config.yaml
image_size: 32
num_classes: 6
norm: "rmsnorm"
activation: "gelu_tanh"
mlp_ratio: 3
qk_norm: false
kv_group_size: 2
head_dropout: 0.2
optimizer: "muon"
weight_decay: 0.3
Rows from block 12 of a small image classifier, named by matrix and row number. Rows with one number belong to one neuron. Each number is 128 + 24 x the weight over its row's rms, rounded and kept within 0 to 255. All counts start at 0. Numbers have three digits each. After the name is the row's rms in percent of the matrix's.
After each neuron's rows are labels from the 100 images, of 14976, where the neuron reaches its highest value: "patch colour" is the nearest of a few named colours to the mean colour under the peak; "lies over" is the class under the peak. Only what is clearly more common there than usual is listed. The data: drawn branching plants.
# fc1: MLP up (model.blocks.12.mlp.fc1.weight, 960x320), inputs 80-159
# fc2: MLP down (model.blocks.12.mlp.fc2.weight, 320x960, transposed), outputs 80-159

fc1.47 009:116132162091143096101101146119111087187118168146144163149138128097137131118144123129145150128117147172134140139157145113100134144109100143132098107145092163128143157149144136131108131093096136214130139099123116158106135160116138094157130170
fc2.47 007:146141139158109106139135149117153086085125126151117109110119135108084163179134151134118163087106172129133112139096136162118150137137101092127119065104124134120121152121160103150128147166125118158082127116116099122103131147123077108116135104
patch colour: brown
lies over: ground

fc1.137 093:115138102135093136111105112122159110140121115182123138113099146146103126144154152120147132123097141099107096129177116148114111132164144114121128136180141115094149112141170114084111132108155194100108160109125119149192158126110130155157149105
fc2.137 084:154119113120102092133144116126140131095112154152087158142135141124123113148160131114120138101128130165085127122130157112130115141081138106110144157099134141134125095141080172151108146156131081112147136147129152149173131159090119091122153097
patch colour: brown
lies over: ground

fc1.355 019:145146124129149125121119123138080171125143095140119117113123140111113116131104138129168114155184102118174099136106165151134133153132104118124081116146142141148136112171159091146089139111111146127099139119127089117090125138131105124121146088
fc2.355 018:130112103131128148124122139101162146108129157121111120125152108106141153106135132138097129124121114119081133108139107143142125111171131126149137158122134072132153143112065139117144104091122111196135135150125111136128090129090127174112099166
patch colour: grey
lies over: foliage

fc1.541 025:070151144127139077149146112121113125197109158131121126097154127113148101145147131118082149108140073132124113129100151138105140147150115118121145136113153117132098125142144143107116163101131157083085127122178162135127117137076114122114121120
fc2.541 026:118137127110134129103117137154121096159138159168098157138092150142155135141156130141133099109094068109121103087132133122115128125125132164113132124124129111107142103125137124130148150106155162109112161132168160134171154100069103127127148130
patch colour: brown
lies over: ground

fc1.80 023:084110141111183122167138151133120099142143089135166110120110117113134120116140147136108108177178135134113154124100143132117174114142107155110107119151124149182158093127111088162125128152144179148107121093172134135110119120155089104146103134
fc2.80 025:149126136153151122120094165111122178109146120163119154139144162142105121136201139142101147138095127139080107110117145122119115132023099146120159125112126135118146102135099140154143093140179121158127130132156183110174100117135173104127111122
patch colour: grey
lies over: wood

fc1.427 145:161095145154119135151157126121138165135114124130124157130150109125135105124166126099114121105136113145142150129134123130122065089110125139133090140095122164139114187079118120132136120186124143156116105127142164132106126111096099128130137180
fc2.427 157:075147104103170128130132165098122135135126103156142137152134147076114126077108102108125142136105105098157178124101117126103124120115180133140097135162102110127137104139146133129119143112125137140148094129120124094148131107096119135114132152
patch colour: brown
lies over: ground